Weights of a small self-supervised audio encoder (BEST-RQ).
Training: soap at rate 0.0016, 40000 steps, batches of 256.
Rows from block 13 of a small self-supervised audio encoder (BEST-RQ), named by matrix and row number. Rows with one number belong to one channel. Each number is 500 + 50 x the weight over its row's rms, rounded and kept within 0 to 999. All counts start at 0. Numbers have three digits each. After the name is the row's rms in percent of the matrix's.
After each channel's rows are labels from the 100 clips, of 14848, where the channel reaches its highest value: "top examples" is what is common among them. Only what is clearly more common there than usual is listed. The data: notes from a synthesiser with random patches. In brackets: how many of the 100.
# convs1: first pointwise conv (model.blocks.13.convs.1.weight, 192x192x1), inputs 96-191
# convs3: second pointwise conv (model.blocks.13.convs.3.weight, 192x192x1, transposed), outputs 96-191

convs1.45 097:536333530507456522567617514545441522452583484593551588489525454533533556499519466523493498454460504476462378487532466481476517548444527573494552485504426422532593553510518503527486538494514465518461543460545458500516538427567528564523524495599431487547564491602534444559503532557479457443
convs3.45 098:397534563505470535458456518531505586526492476505512524500525518477532544521453569609548529586548591462562515495486442461484598474464509643538420377474507477504475500570537504565499438505593485521465469559589484472438466439570520487400511525427502461550479570572450462569529531486507437532
top examples: echo (54); filter wobble (41); square (33)

convs1.79 093:570509396526533481467542544494521553444511484482470498544591520522464520484520549531546677519506433532539482458418478535431441618568479608517455491573483502519499491546447540480576529594511518499508456488435548559516435475565540550488552401483528545545499610508558475479527475386573455453
convs3.79 095:551483556476509573482519551510442493586495570512515513482493525494537471466547548525555484566429451551399522520458397455486485600462586397475520495516470505519472503527544481561412566459405509507419577464528498450530599593519515416516430591443519634512444579545479526501513532444470465519
top examples: pad (53); ring modulation (27)

convs1.148 119:494433465496484327528515462519531458479396533423473470477562476745550532399458454482548488490520461555404505455451478486402492519487536467470550447489519508597534509465563554482497532399638430467543362539507502457490467501508506530508553544515513543538490463539444441574520539533562542386
convs3.148 119:582530545426505530438443475475416487410446508533475640436443501514492556431474450458454515475406396577499525421477464475486547485457496465473456566494475445550482506536472452509482546442552477385500452491494478553513509453385546557482506439497460523483545641553547386559442414503476435535
top examples: tremolo (94); pluck (74)

convs1.168 095:470542538433421494542536551459434550539478589563486507437476477381489618656437493502500441472448460531468594492511565501479485445503497378556537389474435481499541547430515447482397455465501494517444387522508461486526500541494549519480408468567388507476591500526511522507553517433489450452
convs3.168 110:529454552581472649550520497520498480506570464519477432501490449452567540542453451497562507480439538485517516562526594477536580524548466575378487530422513555477507523473490506536532545501410499451457478458555494424532419619462437493426524455554488506529484412572566447506410535483550601474
top examples: drive (72)

convs1.96 095:537357523477392462466459469493593487558433484530423490462475452486515503506451534466482503525482483448477475498483478565442511445548505345502512471519474477510552551426494361432456475473583459552410465431530561534561471483480544470500486493480481432509637529500497495537525538483428491520
convs3.96 103:484457484600449481499531424498520526416523522502520575457444458437522645450486541455529552510574463464502556447457555574504576575459509453468410461536522486472455510555482563472517536547543473391588532492514516528541430502411493505508570420504519379411633504499602539544522546438511552546
top examples: pitch class: B (32); square (30)

convs1.127 105:516473555550519493418433544482451550554461559583486514532491443544536481483455465507410497613458501543519525432569495503458563508524517444549466488520484432449435530376573535364496553475545461450510486476516511446521477565509495487488564442546434536567560432469586429506450460489527490476
convs3.127 096:432490520529451526494540571495535535511500464485447473540516569526576510508468514570525543390489480557484552513456507545526571537459587459488472467461511503544460452497543474530485440543450530463547517619434496474507497483533558460552624560511559551486560507578522527535500402497384530582
top examples: echo (52); square (33)

convs1.57 099:555559424579407474535510494573524524573535544420605538478500457404579541477465471537460527435539444486465530520444490497478587470444457477498529421496510440493558512503463466494463501458506436490453548467514471490553404510463397523545543508436444520558507464491592467568594535550500451515
convs3.57 101:473480464578517512505494410493457499486494530592441447523516464547520507655552423517511477510528478477473509640534494505416571586496509527456504392502440460624563496487495503410516614499556591524508505567537421604486472441554482449472535511566548510439471504470530418442511449423515547591
top examples: inharmonic FM (34)

convs1.76 101:506530469548490536497521578466506457439519497526484503446484546467535483556520449553488587528527561572557518545484467439506447470459556530563445479446484470597518478500539475476493487573518500546473493444418586412522415533566443533460507468438478648542505517480570524452481510431536534454
convs3.76 103:484489459486583469519493414582477508576437488527489515512520493541489410552516560366581372621527491403526473514500478472483510529480496383570473527555492467476426488556346561495596478433505424499444518481478463474515483431585535493537464477465571436504480509411437517484583449448567551545
top examples: square (33)

convs1.178 090:523519409558543474497468511439513564467582397459483556554497576413534543443451544551595496518529552497486462505496465472643539452512450549446508583545480503546508470518534512481472511502386499537412538574519513573501371530535493509512461491447347489545478485526533441461449501573562571503
convs3.178 093:438505434480519472496495524495459552509501534520509424500564482506430468534447446479524574412580533532436555451542476510438475496541418544498504483460422504444512464535467458530513529468505412536482573550504585453447567349442461523457478487450515435481545436524437481473528369527514511446
top examples: inharmonic FM (41); harmonic FM (29)

convs1.12 097:490473492515424474499494482475538474512589421534505529564500452539574555517541583455561459447629461543524496509485465436508454533534511437554479486628451441502547529489442443491535480487514479477523458443603479533431545453499442592524568535586475483474350584546478476461484494465552479514
convs3.12 104:389491504493428501528509471479505551512459503534525518494476547576488497452515517596474556517491454470455535547475510418459562541505564635485481478517583573387525537477447457420442508547555489479511434543549548553460501395515413539484455382544597497495410416461510547467513441471495439506
top examples: pitch class: B (41); square (28)

convs1.27 095:536435507568424546480497472513553500516435439431460540415475531562551482577476509489475512612491483482418517525502435556420392480566373511505519445474490497559608494526478500521449413524503544499530514393553365541493459478440520460469521467426518473550509494527489496520501574477518455519
convs3.27 102:494476548539487492544482578512552472415427493427510521546509570513584481472465478658570515464432463550555591495451501448394506538457492543528540507549452552542418522528477555523457504526474504450550422498406524601599530461569464505494481574432447455545524551523523476515411545526369408479
top examples: filter wobble (44); square (35)

convs1.100 095:494461521511551459514580478418556487565483528535328543501552516482485479509543476509546456557521543444419463567492418496469406395514580484421514509499505533549466549516496515589449484598504424521497488478483437530478425628453523492535522391585524469514487468439522472512576522502533562560
convs3.100 091:466438585506507482549541511515591520484470511492503456567481514391452457442550470442519523510479456617515563504542543482569490481502562512557449571406458553497464477383633497499486481515446476468464583487460495405562518520567583471576523401447472522441541506491467445509455506470505491442
top examples: square (29); pitch class: C# (26)

convs1.38 094:554544553536500464531491489457439492532514531475513522468490528506451502610442610601541471470509530539473476525508519487543470537541486435501551487502431527530576405486577469479384475439483462478543508532437531445496474555431574496500408480527539478574557522542574466493430353368476510622
convs3.38 098:588453525483371469467441480507444407437533501470445510461572540438506437535511472509493452541519483442475558510546519456464404559493530471489565507433541637607505486418471498463484533541375551497501453498456524558560437600516516379430541459498605418437521468506495461541452562438486511491
top examples: inharmonic FM (39)

convs1.56 102:511470610520424488430518554552501498483471523472491476636488565483505655471476516485499605473497555538533515593536419473494478445470509559406503513529500420475494416442566506524473547537542435450483525488476479496478467448423487530504467464487446472544571472546562514497488462491515524540
convs3.56 099:513452577453427464520449472411468447390434505460512453481552508496597487499509450525479533465472499511539461479511588535537602575550507509518468500454516496568495554500502548400469483556489520506488472528504500490530536494629449474468541562481549524548483500426498537391439516520439439567
top examples: harmonic FM (27); pitch class: A (26)

convs1.119 096:439501507520538550525508575393487554465495532597533524507467544507481682536446511442474503593505471539584391563482476603480455492575469454489469469473517508532494532606495406465563485482509424573500518568495478544513460541463473563630444436510470488521505463512550543358428538457554466540
convs3.119 096:514560456484466589575437436489490584417427560442509494487514536527473506473522506510436489526576398510546542400399608500536437579410500572466442510465442541532494575451547504473508492495501482545543484473523534510450525445540431468504504529467470450525515552496471555531400580491546569471
top examples: high-pass (88); noise (54)

convs1.114 098:480505608547494530545599486497492571472465475515398536479520476508512584507467489521485517477542493469527511431539469550518498531494406557493512496523434469418472602560499409606507449515522456441434527500486516487488417577428481463530490502482494435602537463548479470518631440524577457494
convs3.114 090:549538545511511477530372554596559520518561533509521597512487532453453480462521485459424610583501421515516537514431482424510499524497468574488495499581533493432532520460463486457441485458461519577449472369547520489554552433491478476408541510472511465467406513495515502503469558547403448426
top examples: vibrato (49); filter wobble (47)

convs1.13 096:533502490540520515462524499554502471510535479507480511414457546475522428481563494453552542510502404419509546508429461525456494446517515612439491547475434473494542540484540488581413511537508487529443452515399469438478470441613528455500448469412503481557470517521473547513412407570546439527
convs3.13 106:488479515435493526440446497448484501511413522450490462456500419480495436520521491491421419510497445528557432583394465508477473516498557447531467457447496477492374527627509595464515539586528472476492417453513518587538420515564512449489512587504507521467505521520551527487479481398422437501
top examples: pitch class: G# (57); square (32); triangle (31)

convs1.59 098:439420542582424489493507479531451552526485545474578528511377494477537445546484438486466524507364481480489450485480535460537436481481490464501574401399509515563499519518506478540661472488438485479464457518445541514606395478455503599523511540510422573544522539483454485529458494521571568402
convs3.59 096:437509550447575502520456562369458570561458474442461509530529444476473572481459486530432509503498508421533511485423528588565594499447502521501407424525480449507479559515547471370531477584600394407467550487443625448482442466463464494484562490487529430531497496509514479492478492519513464407
top examples: pluck (66); echo (57); bass register (48)

convs1.185 115:486485448562560475530485477495528514480492518431553459516496586513457472493570437516557545464596498470497495521418451512565522448542433540487535486472656486510539494503441445392513491751467468499471585470495494517466485487522527477381479464468469525497463498560483566512510525473597388485
convs3.185 106:459475523640499522645539549524555529485449565548549473488482522501576527486518566464542481563468550547426491493548451482598467453428425493488453543378388488512486451570548524568472568464586520551543466516566424601496520548508556572474517572541609406458530449521530541437460565539482501498
top examples: pad (79); drive (59)

convs1.47 117:511567551527584491376519515485463465525519497411487338478479467571467501519530521492500493515453495426422474482522457546558513488540516520487385480531523499558438520512568502463513476455565505488531586550493465455428502493456524550495671373504517511445466492493472414530500514497510463485
convs3.47 110:517520428670477544522459518482495463518509460527513647477483502565488541480412610536518493542415463457515516485456490479496570483490493545554480499486428504412425482521452531465487564501556568524539524431511487467463417455484503615583497469508607338441552521600565479556452529507504535545
top examples: tremolo (54)

convs1.91 109:494523547524513491458461476411473459514389512546413619502476534475528604534484493502429503596538514452461509540616470548493525511598450500501547476513467499405478510650423440485534462452549442441479477480491485498553461480506535523554437502467444436528559479543567484525412531534550565483
convs3.91 089:545525447458458493550549476521431493546498546418551467455502521574492482485519494504501500549473483581499531394443530485509449509446539526435422505468479538535421485482502408523405499470546523459528554488440488528512406486489517475608470509516395583464551534548472462551526494466456442521
top examples: high-pass (60); filter wobble (53)

convs1.163 098:480450544531482537406487461531553474485375573420499527487472534421499542503532559450501418463514464435449507573546466424534462499541531517565545478460472499487546466555466502610471445543562426395505498499444483541443496441457569472460451430533407465521591454566465489515495507496491525512
convs3.163 103:499335488424612517534512549440439470555418527454556474480592479471532613444477495540451540550591540505463510471517447503520554586496571553552639455344514520463476421538555442442436458496572511546525513423523482540481437509475515440555463500510520498434553465541562396569483511470504480628
top examples: echo (54); filter wobble (48)

convs1.109 097:494504531489536476533528432403458484495451594460568542448484438619486495590495523465510520439530564495538528572530475504479506504517579482555516507577484515460510474577419517520491392514519503461492564575543400543532495530390552498567498428482525474573527501441445526495468585554554409547
convs3.109 103:587489508458514551506446452534596482608450509422481503573526533574523473491509521525517523467507491525448485466382418496591437518420410511492501411477511473466484533438541430554539486513540530562474469466448522466507451417368535502450511456545457492556613486483524469603572451506472547490
top examples: pitch class: B (30)

convs1.107 096:538548478488482469532447533403542401566470543478383539518439558509544446513603477523528519716534466590460485619450520483483491454463583530471533469442481503517562507516528510496542483458506487442480505493550446437441409430436448538531541463486478437498474464472472508474453515525551571492
convs3.107 096:498447518489492515513516659557528501549456502543493437435458543382529531526482460508539557559494540555459461574467507501419417498508438473438540522532493534528457476586532492551435520525311460509534549485525443513660447558409543493497525386515469548471497518527466559481514573480523523461
top examples: pluck (60); filter wobble (54); oscillator: noise (29)

convs1.4 107:472512495515467500502472535537495431429530464424565476512475501514547455494501571466466454472483438502430612479505446490472485549531497480460532501488495525530619447511535498467591689489508438442588557499495519461505538559509508511416474383491526527531525512552519562457492517453500444618
convs3.4 097:539602579523542498499463468501485431553394507487505552578474445501441530425519466530487483471399498503477572511468446586489546514522508505453488458519462525458455505522563490450502446577520417515430462427528534382437500473435485513573498450533489528515480487535432467440535591526492419475
top examples: low-pass (50); text has "register" (48)

convs1.159 094:506551478576563484486550570537515587546546465500448587454404591503484516552484582460506454534527500468503444498430483561537439429503488433476454505551508514509501527491453524508501509481499567477437515504446426404546388503480484522502517508518450522540539603498467440510515528535527513461
convs3.159 100:527501461512438484509511373526537583493433522490596540462441509472498456486513486501497469461532492485459455589430437527436451563493553467501464543529602451554473443505442482511518413556458455524488445444410426570517489488541547538536487523411519534596429582519461548545506479390530482438
top examples: inharmonic FM (43); harmonic FM (27)

convs1.110 098:433506454517535505516512598437589472526494502511537540586497571482458556535509572549534445574552527491502456499460477490577557406539510469381498440507420536464488569558551495497572450512515530524491476405546368563525417501515411548499549502485609607480454530472447423436515463471575494546
convs3.110 100:498491491498487409517509425493478543529492566514626568413555452478537462497424482486492533503544602522510460491470398547449541514486537504430472547458476560510389573556569467526543616398497518405547482566437485510532468477453502474522486557586444586506517473563438527592520400490424460520
top examples: text has "pass" (97); filter wobble (77)

convs1.72 101:564402486543460528482553463431503526583520541565505508437508571462558452479610442463464465488437450575561504541512575507464501552516535543480495503677519483469555465466517448511460511485457500474537404535460529559512394421500471441467488532523544521440517565457651386480426453507508546512
convs3.72 099:429531632511462558470450483501554550428450479563506518462566504527488432499480497465447431405493475508535538522513494516533562474432446569532458458541623532392525475558553479479456540503511549473372573455467505423501449461557426382497484557516485448460445526501468461512518467581521421521
top examples: pad (73); square (31)

convs1.78 091:547508431532401457499550440521483485561500531477512525518653463414449526600424509580520490356487515524504395432459562456659424498548465416507486372505521496460573524483448538504418459474501569430477521514570495504503504430464434540568467521486468479507515502561525439483544559528524542443
convs3.78 094:404499540524514481529515463555520507513470435466431506477492529504489567489510591525461574539437508538460534511477490505640557519525522596528503497540566465447622483569553443462359451565500511567509505562521594513579515531494507565559533481503549525526473525503460584485480603460514487589
top examples: echo (65); pluck (59)

convs1.137 103:438433443480509385469523478616447466483456485419513487529412524484563514503569490416494519495493477491443483526447508428525486492483483525429459485542559480613475559562511537468547431487415454510501447441463481478535489544386565604462465522601566486567515650519490515426472487496538361473
convs3.137 102:496425551527544477538462535508496581480513514511506513460530479472488455512577484495457544495574416550496508554457464494570543471465419520496407466404497526585433551491537504447544496427567495402546465598392481568504540481576495544467498493529475585435529646534522412456501505548531550520
top examples: swell (63); tremolo (56)

convs1.172 107:528465563586494462448505548442497555629402522520488501526504541519558505429424484489401500476533446456544613459548491514422507509476432525537545430466500550573447474490447447498501484464544520421419486539493540508473474587486451492575533527475511534554478505496519546535632478516509576488
convs3.172 099:487504486426428551432539469503532536431448442563495423534484467537565395509568487540497501430509463462461493546427486463547521646468548611517547401482517526562468444395612463519494463456448466494479501509412465434482422404463442450506571429480488546537335504509469516551508421470515467530
top examples: echo (69); pluck (64)

convs1.120 101:560590505468442522539523457472407522527523490498457444471448548632483451541517522503515549506513519501553464473519554513548518485520397546494537480470475454460457519529422509577541451580482496527571565440582499463454476437423487510476542389316514510578451529501573564585528486540561481517
convs3.120 100:508570499600481553485421462481451488428551465563517532467537429466524429561560529484462448580514428426554445567440546521506492562542442450455535494507557490517465560451449352462480498550552437443571439509512434531467486535551525515495496523490503468513468436414519554515503464428544617450
top examples: echo (51); triangle (26); pitch class: A (26)

convs1.160 109:464532578446567495411557552558445544558485451528467567481454522483465429516514491508439444409461494531533571442579501536460559518470455532501475469462505497480549476418401467553529514475597458415621510454523490484516497477500394588512476574471466506564569497459528450481544493499540594440
convs3.160 104:449450446453557511572568548539422480485603503596495488485523480557460521489463399510510529488491511511531420565549501435463447491532515500488480461562447502572462544490482604503658502433497517422479485545477464460482550443498510590489513574467396487451488498501568471542492448476467531543
top examples: text has "pass" (99); filter wobble (96); bass register (46); resonance (39)

convs1.81 091:602397515564516411436468481490503505605465504520560500608480479479554595441518514448538458589515587492514541464432470507520489424486534434494434589522467508478547609465470437527510556463529483514446517417573599527597435539531602471497470487503546458584499542499536465480483542535469488541
convs3.81 101:574460580501397590507390558557532605513527530439492513545545628569476443450422441539504435535475480495468510475453496504511461602508465528443532469571533563542530534452451411530450484492569565526513472456495519527610453635529580541521419484496518478559408537415532486562504566484516444478
top examples: pitch class: B (34); inharmonic FM (28)

convs1.68 108:479461582591514533490520515546477511471446500584493519529478430516523465458489472505399454546460492539535527510501504511453590485403611498459502537483489461509501529361619553544528507487565490400528523460463499502520445552518471524445475468519506540591606481471506474512499439524506483558
convs3.68 108:515440454444490489599597507519429553468515589550527458440523546597433534489528386519523550521503558565550490507521553528446486464462525532455498446460563452496486438493531517497443495516529557470517593563498491531434455560537418430546467555511428532490493554540451487587491413480479517523
top examples: text has "pass" (95); filter wobble (88); resonance (43)

convs1.138 100:545565496573465543511508558524509472545469539643482557574454452491478496605491543509603441493443484537567484552461616513667448465514506615484525542490437485578577501554551539501462573516459502508560511446423494547556509395468460562493541451508456502443502502595465540523528552503450606515
convs3.138 095:500529485480409528444449587500498538467508543486534538566594537464382471492494475530440517489583485473592444412464418539482537532526491536502477423500480576512486457398506437524474693423535428488524458550521529418466509490555496486519481459519349513471552577500445604535531488523452467449
top examples: bass register (66)

convs1.21 089:443629413579458458552467543492538513523410519514549494546495537484486511505477530543527436448515574555536517533540526486515513378438459441431520508541443531542448440502383500507560460485477516498451486592423538480395431583448411503473448523548411472605539574502510489540511490367545572447
convs3.21 096:395482540555512547435509437568599520493467474488451440636492529595519421441561513411544457443496490506559448502486531524537562478502524413628423530512590418486505504452478547396515478602412539548482547533489445555461482381560443561583594510450587494428491504474499447467464457488475509546
top examples: bass register (66); detuned saws (28)

convs1.16 099:447492525508466500560488569500426488579467513549698536518437452456434501540478481516472501526462404491520656497501594515548529513476485479519557434508424446464473508542535476526473563457465470458521491521507485567463464532611444498385551525499494507565463472622500468531409411569571535524
convs3.16 097:555516488521488532504539526546488493446496442521567422423466507475394515693559500482452503474592437460550484536571580614457421484477547505435424491501512483396564558539501567437476491479441502463402426446531500412478460490493473449487509471608529549474485490555581496528483491496615566448
top examples: vibrato (56); filter wobble (42); square (37)

convs1.19 111:447520648447511567479509418558631441503557490530443406493448487562501537553487534451617480450519447576513569530428546456513502473493515530524608582444442445404424578482536449517498481462506394530507566541505482520481540495648432517480572562535520465553498495482466532463472442493407461488
convs3.19 108:424544542356508562419487475484463421472565559499394322515384494486421522509481382481459488500467491485536547458469422476518446492471549491454509487573482404493535546563495473538524523559428488411543475424563521453561509552473455432478461450480508479564441499524530347477477510506539568493
top examples: swell (72)

convs1.70 099:620470531514468533529529627572552529540526533497494522472518544525491480502504498440520522535469428570548422477491531505446490531526418550458469539516471450521528574479487500476486477511509436448462498508483498539619480496423517572508604575560440525450508471478565404507540521491498593410
convs3.70 095:440472505488521417499498386449495523446534459440610540504491520484528456633460452521505435412460470482588467434489492533508539545438496627624486547519502547572496460525473533528499499607514538524538428424489498522418489414463525480531437526518608449495460510387546529567466485517479490455
top examples: harmonic FM (33); inharmonic FM (33)

convs1.54 100:498527510469511497525422474487443575586446475480531488498464447518495484552395493527299503343503469509474557469597499522505453483427455513514533448421465390452574499562476413587491581448458590456511493478514506553529454546507506536486443473515508525546542492693442525550468435523519493547
convs3.54 092:614522522488516534542555500501525552406519435397508468464492525578635510517510502475543443505510476410588477495449537493497487558431486469455406484470525479610562510521486488486523432565522440460529512551483545501494473495501403441516604469483553444515451536542524340452492410511515523625
top examples: drive (65); swell (58); noise (57); filter motion: filter wobble (51)

convs1.74 104:532607507569469610534564544520487494523497467547508516440439512510532473544544481524469522498438567495571385455519577511447555506565474522481426462448463492435443426526548432496494412462424454459410556514428518472544509454403511470586557559477452511487493550579619511512423571507563518522
convs3.74 105:496484437504562500429505601537459556447497391534457521453508425547549432521542532438558489473599479421582515586510436477507498441443532546577482498494493511523498507467452580407473462449500504483522396433416472517422503556502574552448506512597556513498432597554573464464477444545503520452
top examples: pad (62); harmonic FM (30)

convs1.63 098:502533537505492494521491507474480475460464493515618646411510421434470612584520534477568436444473629540494513454599450538464500483433490465538523484547474521458505596493479410542422482509503470442537497471557428449457477540490443463527485415469584520591511425506528517569576643572510549592
convs3.63 099:490425542451480443510437526515471518456521611520520542503494558488529595462498455544519463556416548590545561435533549366523525427458534523582533498580472414479423479602541507456439419579412564449476513449535475512428453494492505463478503418564405484552513475621562479526405471463474414478
top examples: vibrato (49)

convs1.50 097:487521504606442527479539470481440521445506611485392518487523509561482557544476504478498476515500514514480524587521458429459433515551494544462521551426542481533508517647416425553462531505448447394487482532526582528528443489469432507570541490493484429567452528572483587476455497440572553473
convs3.50 090:506456479543509473435459589493469435522510465581362518564480557440457531460381552518490469580446498529486471450570530586484492536506471486458538473489533526521625650414497489599621516476493517521485579462644438450527525536516554519398524452482514437584513479506497458547556488591528506475
top examples: high-pass (51); filter wobble (45); pitch class: G (27)

convs1.117 108:415541506569468577377446570499545490510399504576509422534502511535563424464452419480557493532473460496403519514596461497532426542525498491438479480490611582498584517457459562459491518474562300521461564423520556490485502506535508504513507511445494527618468556538452567463437460503485523472
convs3.117 103:480642520493499523484467493466418525495527455483521532496532547409526472506586543506519491509420511511501361527521498500480444483529509500450514503525516433481493477532477490554481492541590523487466449450451501526460496551511477470440449522509464451601601444493465550517509523579470554470
top examples: swell (54); filter wobble (45)

convs1.188 092:580469467542439491507497499495543584545525493490476470492508553462433519507525549565518506500515512415624448472494529463555473434581470610365580479552533539538427422495487420474589500574434547457534450470439613507511495503498500501500473464440523532548525541515498489415519449380609553442
convs3.188 104:497510481463462506483488553458488455533407505507524523464562546459467544487440463604445538481465432460527495432518537481513422524500470575478497463561575578494572474366449410598453412468457534479481446492506535402410493480521557516456447447532453527445488504570582522493500584550498503411
top examples: square (30)

convs1.140 102:507412487462658523476496437546582471517447418478499512437490574496538514445497595536598506526428482501476424495463487445489480430480539608448503548582439514534558536561445562534486566446584510480418468423507394610515485527497529478521561534380565554485510519532522471548578496558555593540
convs3.140 099:479471456510425489440468464484457522544544459562482553527507548490535528413477569545433600433432568512481463419545448503519454531565380495527555461425425431537478505578426493553547488435470577475540556506536501505450504467459522505450513544479481515547372537494432464535435402543461485458
top examples: filter wobble (52); narrow pulse (29)

convs1.180 095:500522567623518415547517610474455520513607571577525567554510500510525548544402527433535515452472494583483561509519404409512503478458583509515457530563473614540438546514478461498608545514454460476549429510511532453509528551547484565478440452462498491534503488553538490609494522497548548566
convs3.180 097:470539414580538480534512509462445399664480566527446546490612480499443442486558520517496398538498528585362488511525457535544519474538491483481563397507478548523489478563498413518558602441550529458505585488549534479526582450508409491452544543554517429437520348510521490452570487558446592446
top examples: echo (57); pluck (56); inharmonic FM (27)

convs1.87 113:481513589489478502539493446437259584420397551522454545478520440623448529466451526577532391481519534499521470513465390421500536469427472531519528481451425400474493483473479491446516514460643439470475394525515505531549519528497539486512369510476513505557580462521445589477541537485479473490
convs3.87 111:489560520404478465517434567495537484461572491553590592410468452504536466550533505534455489410523535457545463522454381486506464549465584445443465463504480422570479522502490561577528471475483519579480490502521426467425448534503516458494485556517396534516487557488427471484467491555503475454
top examples: pluck (92); glide (68)

convs1.23 096:350580412645436454455454505398489497428521512528520608542515516506574500386434476426547497521576439499567477501442407576592513498432476584539527489487464454500492424504473509529549480466516496435599509494606555569530465453512610604478517419453480430537582567487488549512500566396462490499
convs3.23 103:542434528438530573405441552496427487557512402500503527481470545402440539465494521502495517496442436459544584542470561578501444462491440418459490476483531447463459499466467465502555572550556472476495560501514484458479506512493562580570481444585433513493490589493500512463498511612549476503
top examples: bass register (67); pluck (65); echo (57)

convs1.166 098:488442537582545544530600540531447480494451565538457504424510489514528534514429540476481405528509572493503496460602564513447525443504516534526549513509479489465502451623542492506480618505473486464510469485480505495573429600597470401504498438511507464584579430565540474613523505522574496536
convs3.166 100:481456493603553499486545513515436443493499506514440605604509530555499526505492469532569488591504556469399520421568567482509478497457471665529534465521486482534553510536492611570516469477472487498530462516516449432504516531456495591367523474480421511523391468481509559434493499474477491455
top examples: vibrato (54); square (35); pitch class: E (31)

convs1.69 095:462484577533462493515412518536498526512440546552422518467510467511495482538440424505504521481491598582541533479545458488460496474466482473401520459481468444419512495465473536592437580496521424415479435533580479524558461500547510475488476480502538513589609392517493526501505517493527483474
convs3.69 098:605536429544498437528400403609522425525546570489523570385447423488478499466434524594516475492567485482513501469577475485476502524611462495418514489487474582549520549466488543422507536521483494495592477509508465502573493453546413485457486488607390456357473517547560488619480523514546438474
top examples: harmonic FM (30)

convs1.157 094:661506544517495479561530435452520514554527636449492477480493565474493474460597472580512504538529498452499467483459495579513490508473444551473521421441497458542458479481471465536591461595425479504530418506516572488513475455509518554458460479507533507482493523515589525521475438522597532543
convs3.157 105:446547506578454474557464404454513462508494508484476528425485483536444527433548427488491460432504508567470577522478561529499518494539478434509420503495510414453457481599488452511504510465428582539461559461502491536477423510459376450596483511485501530490538475479461525531612452368603539513
top examples: pad (74); low-pass (46)

convs1.169 102:515541498409460447470490513577393515493396478584469447534417462439590519589561501479445540503463501538449524500591536423472502506478531536507375490530577516530503568515430491535485489493516479525532570480520496550584461473527557530542521630574473447584461510451532496468463532501411445525
convs3.169 105:541623502491491591530493550553592518529535432414531554458510541524515471477459505477598392534424463392529578480517557521496511522457556461528573490503465471488567575433490517459482543595504513527469506542545451520476394519442491495539543453496534378550492574489431562531517491488405451483
top examples: swell (100); tremolo (54); noise (34)

convs1.126 105:492519527550533539569455448546460560571484562495512519569463487537463476486520459513547535498427505534475462522542514503433598407568411472485510508556524453528427554468659529604502479484447470485592516473481526529531482375402518503354513495570534437565506526583509487466543499551550554554
convs3.126 100:399529524527522477520516469461460481559441596480446515484526474470488598562567541495447511537521451485443499447453479554551543424542538411510512532541549497444427534558394534448528399434514529537429445538582540488494615517529427562489471478503500563454557467518524542524473434498522509450
top examples: filter wobble (59); resonance (44)

convs1.142 105:463254477482491566501475430505507477592475436526512487470542465405457525540507395518496535525506418477510483502500535494481385574478468499520422460518448553578596541501547451501465453531469502479549448504456456511540414512482534619494497534488465427558480572520451474512482507455592486523
convs3.142 095:472496480453524465510515534527472401509501458544498526460522464542498499480478497590507439514535513477461551518496489492478441481497484545538503452494489433465487456556566439498428460602541440442485488525436412503460531394496492468522480505526509396433523428515418523467560497525480462568
top examples: high-pass (43)

convs1.164 100:529458412529484516544552610515555383504559567461514497575522555454525470498565491581515378538482567548508535590419553492544470484559498508469449462510454549574531399587540512531481499511518470628483485531497533500467443498473464498516484454545406523522479518503569549540548531536598547577
convs3.164 105:473481467496575505558532523556485462494574537413470500558601487557537471472460488488409519498499422519539497466554614568541534576420462541537380540556511492429503499476475489506389434465577432493461438388487459501473525471515563572520478417455508458595485449500494545441479478530513437532
top examples: harmonic FM (31); inharmonic FM (30)